config.toml
encoder_activation = "relu"
encoder_kernel_size = 9
decoder_mlp_ratio = 4
decoder_head_dim = 64
decoder_inner_norm = false
init = "lecun_normal"
learning_rate = 0.0019
shampoo_beta = 0.99
lr_schedule = "cosine"
Rows from block 3 of the text decoder, named by matrix and row number. Rows with one number belong to one attention dimension. Each number is 128 + 32 x the weight over its row's rms, rounded and kept within 0 to 255. All counts start at 0. Numbers have three digits each. After the name is the row's rms in percent of the matrix's.
# v: attention query, key and value (stacked) (decoder.blocks.3.attn.qkv.weight, 1152x384, the v third), inputs 154-230
# proj: attention output (decoder.blocks.3.attn.proj.weight, 384x384, transposed), outputs 154-230
v.149 108:128090156128128192076128128128128128169128128128128128086128209174117128128128128201128128128128096128128161114128128128128128128118128128036128137128128128128128128128128128128128128085128128155128128128128128128128128025128129128
proj.149 099:118036128128128128143128128162135128128230128138128072092128128128128128128201217128128128128212051128128128128128128128128128128184128128128128128128128192128128128234128114128128135175128128128128060128128128128128128128072128128
v.150 085:128128062128128128128255128128128128128128128128128220153128128128128128128165128128062128128128128061128150128128128095128128128128128208128128128128128004128128128128128128128128128128128128175128128215128142128128090105128128128
proj.150 102:128103128062128128128128128128068139108128128128128128128086128105128193128128128069175128128077128128128128193096034128128128128128128128128078128128090128052128093128072128128128128128131128128255128128191099009128128102158128128
v.151 103:128099128128063128128100128128128098128128128128078128128128153128201128128128215185184128097128081128128111128136128128039167128128128128128128131128148181078128128128128171053128128231167170077128128128085128128056128128128197128
proj.151 108:128128179087128037128128128053128128190128128128128176176148146092128065128128128128128128128128128128047128128148128128128128101128128140128128128128221128128128020128128128128193128128128128144128128170076128128128102128128128128
v.152 094:128128211128128053204128195128128128157128144094054128128128128128128128145108022128128169095218212128181128128128128128196128162128128128128128128106128072128128128128128140128128163152128058128128128128128128177128238128128128128
proj.152 100:128128128176128128128094128128088128150128128128128128128214128128176128128128064192177128059129128128077128128128128190128128128128059087128128128128091109174128128128128128088061128102128128144128128135128128128071128024150158128
v.153 105:128128128128128128128053128203128173128128128128068159112128128128128110128128128237128128128128128220128128128163105128128128166128046128128147188128128128153170128128128176128090128128170200128128128128085128128039128128128128128
proj.153 094:128128128128128128128128128128082213106110128128122128128128184128168128128128128128128128128066187128128128130128128061086128199128185128128132128188128128128128128128128218128128128196128128128128128149128128128128085128128128128
v.154 113:128179128128128196128128128128097036128128178128128128128128138128128128160058088095069235128173128215079128128103128079128128153128128128128128128128146128128128119128089128176128128128128128128128128128174128128187128128063067163
proj.154 094:107128128128128128128128114128085128128128128128128128128128128128128128128034128128128128128128128128164110128128128142128128023128128128128121128055128128128128061128154114128128128128128128128128128128128128024128181128128140128
v.155 102:040176212180128157128128128193165128128128170128128128105128199128128109252128128128128094185128128215128128108128128128162128128128100128087022128128128128128155128128128128128104177128167128128189143128143128128128128128080128128
proj.155 100:196068128234167128110182082106073075128128166128128128128128128128128128128120128128128128086128128083128164128197128128128128188171128128128178128128132128128128073170128128128128021128128158128128128128128128128163128163128128169
v.156 110:128128128128193128164128076128164219059128183217128105128128128128128128128086156128103128128128128093128128128128128167128015051128128128172128128161002128128128128128120131084167128192128160128165128116128128153128128128128173128
proj.156 099:128128128128067128201128136128128086128128128128128083128128128101128178127128128128128100128028110128128128128128128128128128165128128128228150084128128128173128128128128246128097128128128165128128128128128082181128128157133128128
v.157 100:128128128128128128128128178128128128128128224177214128128128194132154076173066071128086128128024128128128126128128153152128128032128225128128128160128128128118128216128128128208128128128122080128128128128128128128128128128128128063
proj.157 098:128128128128109164128128128128172128128062128146128128128101128128189128128103128128128128096128128128128183128128115098128128201177128128128128211128128128128042128177128128118098128128128128128128128128128128128128079057128128170
v.158 095:128128128193128128128158128128128128144128128128128128128128128128128128128128048128177150128128128128132128128128128128174128128128096128128094128128128128128128128154128128128128128192128128128071128128128128128151128128128089128
proj.158 103:128128128128128128128128085128036128064128128128128128128128128128128069187128104128128128207193128111123128167128128128128128128056128128128171128128128128128128192128128128128128154010128128128126166128198128128185128128241128128
v.159 094:063150073128114128128128128061128128128128128128128128128128143128189128128128128152128128128128128205128128128075128128036128128128128116128128128128128128128128128128035128183128246121169012128128128091128128128128182093128128128
proj.159 094:128128102128128128128128128215128128128128128152092128182176128132128128069128128128128128128128128128128128128128128128128128128128128091128128242179128128128128128128128128079128128128128124128128128128128177128128128128128128128
v.160 090:128128162128128128128128128128169128092128128128128128128172128128128128128128128067128017128128128128128093240128060128128065128128128161128011121052128128128161128128128209128128099161128034061128128128128128128214128128128128128
proj.160 102:191153093078128128128128143128128128082184128128128128033132065128128131128128128128128128128128128128128178128128089128042128128128128128128128128128128168128084128128128117128128128060128193222128128128128128073128128099128128128
v.161 102:128160169128128198172128128093128128158128128128128218128128128128128161128128128128128181168128085128128128128128164128128193128128128128128128128093071150128128128075131128168128128128128098145022128128078128128163161181092184128
proj.161 087:128128128128086128128128128182104128077128128128128128128128141128128128140139128128128128128072103128128152128128128128094069048128128128251145128128128011128200128128128128128166031110128128128128128111094128128128188128128128128
v.162 102:023114128128128128128128175184128128165128079128178128128197128128128128177081208228128128073128128128042128006128106213128128116070128128128149128128128128128128128145128128128128069135128128128204201128128188128128128128199128128
proj.162 093:250128128155128128158128155128128161111128079179128128128128128128008128124158128128087142201128128128182076118128215128128128128128128128128064128128128128128213128128128128128128128128128128172128128067073128128128163128118128123
v.163 108:128128128128128051128128128128157128066128065128128206128128128128104128128128128128128128128128128137128128040128218128128128219207128128128128128141128128128128128128128128128128128102128128128128128128128128198135165128128128128
proj.163 100:128128070128166128143128128128128128128128086128128128128127128108156128068128128128128175128204084128194184128128128128128170128128128222079128128128128040128042128164128128141128128096128201128128128053128064128128128208128140128
v.164 100:128128128128200128147128128065038128128167128128099128174069128165069128128069128177098128128128056101154128128128142128102128128104098128199126211128128174128128186128128128134017164128128128086128166128128128024128190128128128128
proj.164 102:128128128085128128128128128162128128128179128128035076128128128128083128047128055089128128128128157128128128128128128128128179128128128128128128024128128069128030128128128128133128128091128128128128128128128128128185098128128128128
v.165 106:128108128183128098128128128128041178070128128128128113083128128128165138208128128128135128128128201128128105221128050146128207128128128124128153173128128128199184116130128128075128128128165128128128128106128128128128069152105220128
proj.165 098:128128128128000128064128128128142128128128128128093128128128128128128128128128062081128128128128114128128128128128128128116142128128128128128128128066128128128128128173074183128128118128058112128197128128128206199233128128064128165
v.166 096:190128128128095128128128128128166198049128178128128031193128043203128128128128128128128128128128128128128128128128128128053128219129128128154128128169040128128128128128128128180128128158151128111200128128128128163063128128128128128
proj.166 095:163128128076128101128128146128128128089128173128062147128128128160128128128128128128128128128128128128128128128128128128128128128128000128128128128128150128055128044128202128062151128128138128128164128128128128128128128128083128128
v.167 109:128128128128128128128128128128128133150076128128128128128128128128207128128128027128128128128128104059128010128143128128128128128128004128096128174128079156128128128128128128128128161085128128098128109128128128132128128128163196128
proj.167 094:128128128108180094128116128128128128128096166128128128033128128098128128128128128128128090128128128185128128128128128128128128128128128128128128118128128128128188128089128128128128128182128128128128128128128128128128128128128128087
v.168 094:128128128128128150128047128084128128110227128184128128128128087104059228124128128128049128128128022128128128128128128128128128128128128206042128128128128128128128094128128097121128152128090128128128128128180128249128128015128128128
proj.168 090:128204061128128128128104128128128128128181128128128128128128128128128155140137202128128203128128255128159083128064128128128128128039128107128126183128128128128128128128128128128170128128128205171128128128128128128128128128128128215
v.169 105:223128128128128078082128194128128128128128136170220128128128128128128128128083128128128128128128128128128214128128128128128128128128128128128128133139128128128186214161128128060128128128060128128128128128107128128128108128128128171
proj.169 108:128128128140128128136128068128128128128128096128128128128199125076128128128128128128128128128128128128128128128151128128128201217128128128128128151128128128128084128128115128177128128128128128128128128128128128017128128128128128128
v.170 094:128045128193204128128052128053128173128128128128128128128128195128128128128185128128177128128128128128128085128128128128128069128128128148071128128169128128128149128211128128128128128128128128128128128128029169128079128128051128059
proj.170 094:128128128092128128128151128128128128128128128128136128128038128071128128128030194128140128128128128128110128128128178128128128128128128128128100128144128128195128169075083128128128128126117093128128128128128208128128128128207087128
v.171 090:114128128066128128169128143128128128070128128128128128128128146128046128128128128128128104059128128128128128052104128128128128128128128128128128128022128074128128104128128128087128128180128128229128128128175128165128128241128128128
proj.171 099:180070128128128128033128128128128128128074200128187128128128133161128128128161128128128130128139128128128128128128128128255128128105128176077084128128056128198128131128128128128139128128128128128128128128128204128128128128128128128
v.172 106:128128214128128128128105162035068207128116128107128128171233061128159128128128128128128128128128128128128128050034128128128128128210178128128128077136128128128128128128128128139202128128128128128128128177128214128128066104128128128
proj.172 104:128128128180128128128172128128156128154128236128128153128229128165063128128105128140128128128128128128128128171128128128128128128122054128128128128128128075128128225128128091128128128128128128128128128144128178128128128128148128122
v.173 102:128128135128128128128128128128097128055128128128128187128130142128128078128128128128128163128128085128079128128128190128128128102128171057128148098128128128255128157145128128128128128127163128128190128128075128128186114174128128128
proj.173 091:195128128115174128125128128128128128128128157128128128128192128092128120128128128009128128128128128153215128128128128128128128128128128128128128128128128128128128128149128128093128128128060128128128132128128128128128128128128128128
v.174 098:128184128128128128128128128231128128128106066128094136128128128162128128072128128084128105128091128150128128083128089054128071128128128128128128128032066128104236169128128215166176128092162128070128128128128070038185128128128187128
proj.174 112:128128128128128128171128172128128128128128075128200128143078128128128128193128128128178078128128172016128128128114128128128128128128052082128113128128128128128128128128098128128128128128071128128128101128128128128096128128128128181
v.175 100:100092128128128128082128213128128128140128184171058128128128128128128128128187128166160137128097110128128128128053128128067128172128041128128128128128128128064128128128128128128128128128128128197128128128096128060128128011078102128
proj.175 098:128128128128151128128128128128128128128128128166128128128128128128128128167182128128128128128128128121128035128136128154201128093128000205128101081128128167088128128128128077207128235128128077128128111202128128128128123128109128128
v.176 101:128128128128174128128128081128128128176128128128141068128128242086147128165128128128184169128128101128128128128128128073078100128128128128128128192128128128182128128128128128128128180217128128128141072128128128128183128128071128174
proj.176 099:128082132128128089128128128192127128128128152128128128128128128128176128128137128128031128098096128236153095128128128128128128128128128128116228227050128128128128128128128128108230128128128162128128128128128128073128090000220128128
v.177 105:119128128128128134128128128255128163128128079128128128128148128058128128128128128128128224093128128128128128128179128128128128128128128128128128128154147107083128128200174167156128128128129128143166128128071128128113128128128000128
proj.177 101:064165167065128074128128128128128128128128128117128095069128128158175128125128128128074128128128128197128108121128128128128128128008128128128128128128169128128128128128128128128128083128128242128128128111128168128128128128128128128
v.178 104:128128128128128128185128061128128128165128128128128061128128186164128048152128030128111100128128074128128128128128128128128128128135128087128128128146128128128128128136128044128128079128128062128128181128128128128128128180171128128
proj.178 099:128128044128128128128048200158128163244128186128128128128128128192128128128128128128128128114128128164128128159128082082128074128128061128161128128128128128128128128128128128128128128128212128163090128174128128128128172128077128128
v.179 104:128128128177128128175128122128128154128128128128130128128128128128035128128178128128128128128128128162128128128128128179101128125128128180128128133128128128128156128128128128128128156128128096128073128128195128128128081128128134128
proj.179 097:128128035128128128128128128128128169128128128128128128128192077128128147128128109198155029128128128128179128161251218128128145101128144128128166128128128128039170128116128128128128128128115128128091128128128128031128184128128128128
v.180 100:128128128128128188236128128128176128128128128128058128172128128128087128128101128128128212167128159104128128128128128128128128128179181079060128128128128132128128128128128128128128128128128128187223128181128128128128128126128128128
proj.180 098:184128128128096128128183128128128128128186128128128205128135128128128128128207120128128128128128128128128083128067128128086138128189154128128090128128073085078128128128128128128128099128128128128135128133203145209183128128084128128
v.181 098:073171128128128128083128088146128128128128128128128128110128211128128128128128128059204128151128216049222128128128128151039145128128200128128155163128128128128128174128143156132128209128128069210128128128202128128128170000128128128
proj.181 100:128085210128128128128128128128128128128128128128128059128128128205128168084128022128133105128128128182146032128128071128128128212128128071128128128128128128128128071128128104128128128128128128189064128128128187128128002128128128124
v.182 096:112128128128176128128128128128128214128128146128128208128236128212168128019205128068128049101163201060128083128121198128128128128128098128128128205128128128032128128128092128176128128200128128128128128128063128128128128128128128128
proj.182 106:128128051128128128245128128128128040128139175128106112133128128128128128148047105128128128128128207058128128126128128210128128181128128128128094128128128127151128128132128203128128098128128128128128128128128128214128063128128128128
v.183 097:128128128086212128128128128150128149128128128186048128128151128092085165128128128128128128128086128128128061128128181128128179128128140128128128116128174128128128201128128128128214128128128089031196128068128172128209128128128093060
proj.183 106:128128184086128128128087062128128128128128198128128128128075128238172128164128124138128128128128059128128128128128128177128128210128188116128128088128128128088128128067128128128128128030078128214217128050177128128128128128128128128
v.184 101:107128128128058149128128128128128128128128057167172128128128128128128128128128128128128128128128128128128083128128128128128128128226088077178189128128128156062128128070128185221128128128207169128128128128128128128128128128175177128
proj.184 111:128128128128128128128128113186128128122128128128128060128118128128128128128128128128128128128128128128128147128128128128170128128128128204068128128128128128128128057128210128128128128128128158154128181128128039137128064128096128156
v.185 107:128128128128128128128128128128128163128188128128128010128128128128128097201128103128128128077128155128141128129128128200128183110236111128104128181140128128128148164066128128191128205162155012128128163066144128128128128164128128128
proj.185 104:128128128128187065071128128128128128128167128086128030128128128128255048128040186128128128128128128128081128045128113128128067224128128128228128128177128128128112128128128128128128151128128128060128128128128128128128128128128128061
v.186 104:128128128128103128101176128128128128128128128128187185128128128128128128096128128128128183128120128128247128128083113080172128080042128128128128128091048128128128167128088128128128210128128128043077128128128128149128128118128160094
proj.186 111:128128128179128128128128128128128128128128180201057128128128128128236128128128128128128128128119128085079128128128128077128185181158128128169128128127049128128128128128139128128128081030128128128131061128023176057128128128150128128
v.187 102:158154154128128128200128128203128167181128190128128128001128128128156128128128128161128152128136179128226082105128212128128128081128128051128194128128128128171128128128042128128128128128128068090242181128114000171128128128226128128
proj.187 102:128128128128060195128128184128128128128128128128128128128128128128128090128128085128128128128201061128039066128090128128222103044032128123128128128128128128209180128128128055165128128128128128182164140078128128128128093129128181128
v.188 111:128149169128128128127196128128071128071128095128128031128128059128078088128128128128085193139128128128077128122128139169128124128128128059198128128128128128128128128184031128056128128208128128128128128239147134095128128140128128194
proj.188 098:128128128112128089128128128128128128128128128128178128128128128128128128173128128128128177128128128128066128130128152085128180128088128128049128128128128206128128128092128164148128128167045128128087128106170128128128128128128128131
v.189 096:128128128128195128048128084097128128128128128128128128085128119082128128128128128128192051097128128177128128128128128160128062128128073158120128128128223128128128128128181128128128128128029128103128135082128128041081128128128058128
proj.189 104:128128128128128128128128183128166128128128149191128037128128165128128128128128128128128128157128128128128128128128128124128128059209128199128128128128128128128128128128128128128128128128068042128128128128128046128217128128128128255
v.190 102:181128128128128128128128128201128182028172169168129224128128128128128128167128128128128128193128128128128128128167100011128128174128168128128128128138128128128128073185128128128128128128143128128128128128160128217128128128166128128
proj.190 096:128128128128128128128128128128159143132128128128128128128128128128173128128079065128128128128128128128128202137128128088128128128128128128128170159128176233128128151037128128217128128196200128128128128128128128128128128085128128128
v.191 102:128128102128128128128128128128128128128128128128128128128128128209119179198177128128032128164021060128128128128173128194059128128052084128128128128128128172209128128178128128128128075099158128128128128128128128128128128179128128067
proj.191 109:128128128128128057128097128230079128128128128128116234128128128128128171128128128128128128128128128164190128101128128128128184047128128128128128128128128128030128118128128128128128128128096128054128128128128128128128128128128128128
v.192 105:155055128040128169215128128128128009093128128188150128096128128128122128071150128128050128128128128128128128066128128128128128128128128099128128134128128128038128140128128132128128128128128128128128196128128128128128128116128108128
proj.192 096:128128128055128128180128128226128128147128128128108128128128062128159170128147128128128128078128128128128128087128190142128160128128128128128128128128083128128128045128128128255199007128155128128164128139128128128197128128128128128
v.193 101:089128109061255098128128128047128128128128128128128128128128128128128039128128128128128070128061128128128128128211128128217071146073164128128128128128128179120128128128128128128128128128128128128066128172128032027128128152095128204
proj.193 103:203128128128128128128128128128185105128128128128128129128128128130088128128128128128128146128094045141128128128033128128128047128128066000080170128128128177070128128128128128128128158128128128177128164067128128162128128130128128079
v.194 097:128128128128176128059128071128128128128128128128128128249128128128104194128128083128128033223128128128128128128128128128072099128127128128128128128128075128128128128137128128128128128061128128128055128128128197128055065128128191128
proj.194 096:128128128128128184128128128092128128065049128128128166041106128128128128128128128145128098128128128128128128128128128128157128128194128128128128128154147128112128076128128128128128128128128168140128128079056128163128187128128128128
v.195 102:128128155128128128128128138128128128095128072128112128128108128114074128128128183128128134128128128128128128070128128128128067128128162128128128128128128225128128128128128128128128128128128072184128128200128077128128128128128128128
proj.195 097:128128040128128128128078143015118128128062026082128167128128128162128053128128073128128127178128128128128128110128128128138128128165128205237095128128128128128192128128128170128184128128129128104128128212128128128228128128128128177
v.196 098:128074177128128128128128128211128128128189086128128128128128128128128128128068128128108128184128019128043128128183128128128128128128128128128128128128128025128128128216128188128128128128227128128128128128128128128128078128128182209
proj.196 112:094128128128109203128128175128128150128128128056128159000128169128128128128128128128128147188167111078128128128170062128128128128178198128121132075128128128067237097102165128128128128128128128128128128128128054128128128128128128068
v.197 096:128128110128128128101131128128195128128128128128128128128084128104128128128216128128128061128128128128128128128157128021128128088128128128128059128128128128128062128100101128128128128128128128128128128128128128184183128128128128128
proj.197 095:128128066128169128128128037128179128128128128128128042128091128128128128128128128128100128128128128210128128114128128190128128128128128128128128176246032128128128154115220128128128128128128128128154161035128128128128128128128128128
v.198 106:201128128128001128128128128128128128128128128065128128128128128128128128128195128103128128181128128059128128184128128216109177214140128128128128128128084128071128128170128128128069128128101128128128128128128145073114128096128152068
proj.198 089:128059128128128097128128128128128128128087164128128128128128055130164128119128128128128128128128076128128128128026128172085028128128128069128128128128128128128028128128128128128128128055128091128128143128128128128128128128053128078
v.199 102:128128082128128089128128128128128128061128128118177128128128133128128128128128077128128128212171149210128128128128128128128128128128128199128145138124103128128128128105210128134128128128089128128128215128128128190133128073177128128
proj.199 107:128214128128128128128128127092132194128118128128128223128128128128128128128067128128128128128211128128063128066128128128069128128128151086138128128128128128215128128128128128128152128128097178128138080128128081076128128151072128128
v.200 097:045128102128128000172108187128114128063128051145128128128128128128128128128128171144128128128164163128178128061128128128128128128128128128128192128128128128132210128255128128128128073128128128128128169042128128128128161039128156128
proj.200 102:128081045128128174128128196128128128166128128176128128179214128128115111128128128128128128231128128128135128093128128128181066151128071185128128172170128231128141128128128128111128128128166128163094179191104128128071128128163138128
v.201 095:128128128255128128199128128128105128128161172128128174168128128163128128128128128128128128120128128128128235128128066128125186128128128128216242128128128128128162128128128128128200128128128128128128128128128191128128128128128128182
proj.201 096:128128128128132134223128128128081128247128128128173128128128128128128124128128128128128128184128128128128128128138187128128028128090162072128240128246042128195134128067128128128035128128128128128059084128128128082128128128124128128
v.202 099:088086141128105128109128152071060128144128128128128128128128128128216128128038128008128128128128128128128128155068128055128128128128128128128128128128128128128128128128128128147128128128128175128148217128128128128073128128111170164
proj.202 099:128128177128207128176128128190127128128128162128128128128128128084175128128171128128128058118128128128136128128067128128128116200128125128190128144128128128128128132128128128037128214128111128098128128128128128142181128111128128128
v.203 091:128108128128093128183128128102165100128128128097128128152128128099128128085128134128145155128128128128128128128128128128128128080128128109128128128128128255093128128128128128128128128128117128128128128128128128128128050097128176128
proj.203 101:070128090128128144128128069128128128049070127100099128189090031174128161128070128128128196128070174128115128164128128128128128128199128083128128128128128064128128128128128128082128128101128128180128105128128128087148128128128128128
v.204 101:128128086199085128128052166128128029128128128180128074128128128115128158108039042031128064128191128164128211128128128128082197128128128128128128128128128128128088128128155128128128177128128128128132128128128128128128128128128036142
proj.204 107:128128120128128128128128050128128084128046128052123088196128128128073128128128203149042125128128128128128058098128128128111128128193099128128128087094128196128128128128189155142128128128128128081128101128166128128085128128128192128
v.205 099:128211128128128128128128081128255128128128128128128128167128165128054128128128167128159128128128128128128155128128128092046128128128128128128128128128128128058111128078056128128128128128128128128128188097111144128128071128128128128
proj.205 099:044128128128128158128128128128071128128153061077127128128128055140189128128128128128138128184128128128128128149062128087121128075128128065128128128066128128128128128128086128139128128194147128128133128151128128128128128128065128128
v.206 102:128128128128128128128128128128128128113073128128128128128128128128063144128128128128128128128128128149209068190065128128026046128116128088128128128128180128154128128128128128128128177201128128128128128118101128128128087128128128128
proj.206 110:128128128128095128128128128104128128128128128128128121128128128128128194097128128128104213128080101081128199114128128128128128118137128128143070128151128128128128128110204128128128127128128128091128128052128193058109128031128093128
v.207 089:128128128045128128121128128128128128095170123128170044128151128128178182234128128128128128066121128128128158083170128138111108128128085128128128199128128128080202128128112128161128128053145128128128128128128148128128128128128128128
proj.207 099:128128128128128128128128128128074128110128128128128128128128160128128070128141128101128128128128128086128128128128128128128128128058128128128128128128128128128128209015128128064128128128128128128128170128157128128128128076128152128
v.208 106:037128206128128128097128128128124128128128128128128128128128128031187128148128128202078128128136128128128128128083128128128111128128128128128128128192018128128155205128196165128207128128128128220156128128128111128128128128128128052
proj.208 089:128128128128128128128128128128047128128128128128128128167086128128128128128238128128128128113128128128197128185168128128128128128128111112128128050128073128128128128149128128128128128028128209055128128128057128128128128128128128128
v.209 092:159128128173128157128176128128128128046128128128128222049128128176052108143128065128128128082128128066128128128128128128051128176128128042080128128128128154166128128128177128128011128128128128056128128087193128128043084086094128128
proj.209 103:128128128197128128031087128128128128078128128070221128128128112128128117128128243153128128082128128128128128128128084128141181128197128138128117128128128128190128128166128154128128109182128168128128128128128128128087128128041128074
v.210 105:128128173128128135128128197128128128128128128128128128128128128128128128051128128128199128128060128128128128128159088188128101062128128183098128128128128128128128128128128128094128128078128128184128128167128128128128128158087128128
proj.210 098:128128128128128128128193128128128128128144128128128128128128072064128249128128128128128128128128128128128128102128128128128080128202128151128128128146128162128128128198172130128128128128094128128128128128070128128081128128086128128
v.211 094:074128126128202128062128190161128128072009128128128046128128128160128134128128128128128128128186128128176128128128193128128128128128128128128128128128128128175055077128128128128159128128128128128128128088128128128128128128128128128
proj.211 099:128148128128177128169128128128105128128128128128128210128050129128128128143126128128147128128187171128128037128128055240167070128026128188043128128128128128128128128170128128128018180128128128128128128128128164092128078128128128128
v.212 101:090128096128128128128061128128128153128152158128128075128182180161128215128128069128128128128128128128128128036128128128186180128128100128128128135128128128043128175128128176047063128083162128128128128208108128128163128128198128128
proj.212 101:128128128128213110128128155128128028128078128224128128135128107128128061128095128128128150050114128127076128087037115128095128128061128128128128128032128181128128070128128133128128128128128128128201046128128044128128203181199128155
v.213 100:128010128128128128128128128128128198156080245128077128128128128128128227128128128128128128058128128128162128180128128076095128128215226128128128128128128128128128171225056128091071128121128187128128128128171154128170128128128080128
proj.213 104:128128128128128128128072128182199128128128128128196226128128052110128128128128217128128128128128073128050128115128064128128128102128128131128128088128120128128172128128128108230128128128226128128028128128126128077147128128081156128
v.214 096:128128128180128128128128143166128128128128128128255121128128128128128128128082128128128128099128162146128128128128128128128128128128128128128128128128128128128056128165128128245128025122128157128091128141128128128128121128128128066
proj.214 100:128128128128128128128128128128128128185128128128081128020209128128128128128185128128128128128171128128128086128128128128128103128128128128128145128208128001076090128128128128128189167059128128096066150132128066128110239128128128128
v.215 103:128128128151128091166128188128101128176155128128190128161128128128183199128064128213068128128128128175128128128128187128061134128128128191128128128128128128128192128134156128128128128128128128128090128084128128128128128128207200081
proj.215 100:128128128000128128128128128197128176128128128193104128170098128128093128128128128149128128128053043128128128128128128068085089152128128072177128128128128128128128128128128128128053128158084128128128128128058128128128128134128128128
v.216 089:128128128128128128128128128128165128128128128128128128128128128149128128128189128128128128128072138128128255128128128050128128086121083128128128128135151208151128128128128222033046128046128128128128128244128128213128128128128128128
proj.216 095:128128128128128000128128128168128064083128128128128109128200128128128128128128128128128128128128128128205128128206036128128128128128198128128128128147128128128128128128111128128128128128159128128128200128047128128128130128128196128
v.217 110:128128128099128128128077072128071088128128128128068081128128128128062128128128128128128041117128128190095128128044128128128128157128128128145000128166128128128164128156128104173128168128128089166128181128128153128080128128128159102
proj.217 104:128128018058048128128128128128128128252128128128128128128128128092039128182113128128128128128128128128128053128128128213106223128128128128159128128128128089128128128128083128128128128128128128128168128128128128128128055186128128045
v.218 106:108128077181197128128128128128128033081128128128128128128225128162128128175128128128128128128128128128128128128128182127128128128128128128128135128108128128109128185128111128128128128128193128128128128128128128178128128128128060128
proj.218 103:128128074128128128184128128128128128128158215084221176128082128128128127128128128128128116128128128128128128087095130128128128128128128128216185128128128128128128128128177128128030128128128128255128128081128128128073218128056128153
v.219 099:000128178128128188044128128128128128128141128128128128164128062128128128128128128129073143128128090128128166128128068186128128128128128128128128128128132128128078128128128128111128188128128128128189128128128128128128128128128128128
proj.219 103:128128128128166082176255128128152225128119175128128128128128128128128128092180128193128128206128128128128128128128184210128128128128128098176128187050128179128095128128128082183128190128128128128060128128200229128128186128057128128
v.220 105:128128128128099128171128128166128176128128128128128038128102058128128128122128118128128128128169128168128128128128128112116128128128128196128128128128128128128128122099128128187062154128128128173035159128128174128128091128144128128
proj.220 103:128053128128128128128128179128018128047128128128128088128128128193128128128156041128222093214128128020150128128128128128128128128128128128128128061128126165149128128128128128100128128128128065128175128029128078057128113128106149076
v.221 096:128128095040054128128128009128128128128074128128202128128193165128200128128128113128128128128128128128128128128128195128128128128128099128128128128128173128128086128128194128128128128071082128128128128128128137065128128157128104128
proj.221 095:128079128128128128128128128128128031128041128106128128128045128128128128128128062147128141128128128128128128128128128128128142128128128128125128128128128128128128191033070186128128128128128128128230128153128107180128128128128128000
v.222 097:128128071166128007128128128128128128128128205013128182128128128128128128128128128128128193048128128128128195128128128128128086128057186128200128128038128199128128109128128128160128150128128128128128128128128128128128166123128128128
proj.222 111:128128156148224164042128128128128128143128128128128128128128190128239128128128128118128128128102147128199128128128128128066128128128128128128128128128128128128128035128128186161068128128148125128156128128128128128175201128104128087
v.223 100:128128128128128128040118128128128128128128176064128166128128214128128128128128128128128128128099128128128140128128128128113128063128066202128128128066128128128164128128128221128128197113128128128128128128128176128128128171128128147
proj.223 105:139128128173098116128128128128128128128163128128166047189128128128128128128223145128074128198134128128128128128128025008128076152128128128128157128160128128128128128128209218128128128017128128128128128128215128128128203128128067213
v.224 103:128128124128128128128128128128128137128128128128128048128123128128128078092104124128060128128128094128128128128128128128128110128106128158128128128108128128128050128128129128128128128175179128104128128128128128128128128128185141156
proj.224 098:128128128194128128128162049116131064062128128084098128128128128128097091053128128118128128128128128092128128198128128128120128077128128128128128128159128128255128128165128128128088209218090128128128128218128128128128128128016128109
v.225 102:020128128215128128128094105183128128029128193128128143128059128164128242070128128128128128128116128085128128128123058128128128128128063128128128128128128128183087128128128128128128108128128128128084128128128173128128190128128128128
proj.225 101:128128249128090073040057084128028214128128128128128144088128128128128141191086128128128128128128128084128128128128128130204128205128128128049128128204128128128128128128128128128128054128128128128128057128128211109128128128128160128
v.226 110:128191128128151128011200106181128128128128191128133191128128128056126157128128109176128128128128128128128128128128099128170128066191128128164128128128128216128092128128128128052155128128128128154128128063128128117128128128184128159
proj.226 096:128128072128157128128128128128128161128128128128128128128128128128167128128128128128128128128128128128128128128135128177128084207128128128128128128128128036060128000188128128128149101128094183128171133144128091116128097128128101128
v.227 093:128128128128128128166127189168065128187146128128205128128128049103128128128128128128128184079059128128128176128128206162140128128128128128128128128081128128071138128026128098128182168128128173131128070128128128128128069128128128128
proj.227 095:072128128128128143128023128097128128128074199128129178128212128128128064128219128092128128147128128128128128128128215128128128128128068128128128128128128128128162128128128145074074128080123128128128128128128128128128094128120128231
v.228 105:128103128176150128079128128128128128128099128139128128128128128090128128128180128128128213128128128128128128128128128144110076128169128054178128128128128097165128128128128128128171128142128085128128128128128052128128128074128128128
proj.228 093:107159128128128128128128128171219128128128128073128105170128128128023128128114128128114218172128128128114128073128128087128128128128128128138128128128128128128128128128128058128128128128128155128230128128128128128110128054128128128
v.229 108:128128128099042128128128128128128128128101128128128128128128128128128128128128128128065128227128128128128167128128128026128128171128162155128128128128128128128085128128128128192128069179128128128157128195128172128128128128203128128
proj.229 105:128128128189128102049112171128128153122121057128128043128128128128128182128128128139128059128128128114111160128128128128128128128128128128128098128128093128128128041128168128080128128128128128128128128128098128128128128128128151116
v.230 093:128128143128128128128128175128128218128128128128145128128083128128128024128200128128128128128128128128187128128190128128128196128128037128128056111128128128197128128128128191128128128128059128128128128128230137115128128077077128128
proj.230 092:128128068128128072168116128128138128099000128248128128128128128128128128128210128174112128128170190128113128186128128023128158128128128019128195100216128128128128063044128128128128128128192128128255128128128128180128128041128128197
v.231 099:164128128128094128139231128128109128128096255128128128087028128128128128128128128128110128128128198128128128091128128003128120128128128128128199128128205164128128128055141128039128128128183128128128165071128128128128128128162128186
proj.231 089:128105128103128128128139128128128128007128128087128047128128128128128128128128088128158128128128128122128128128128128128128087128086128076128128128171220128128128128128128128128128192129199128128128117135128128128128128176131128107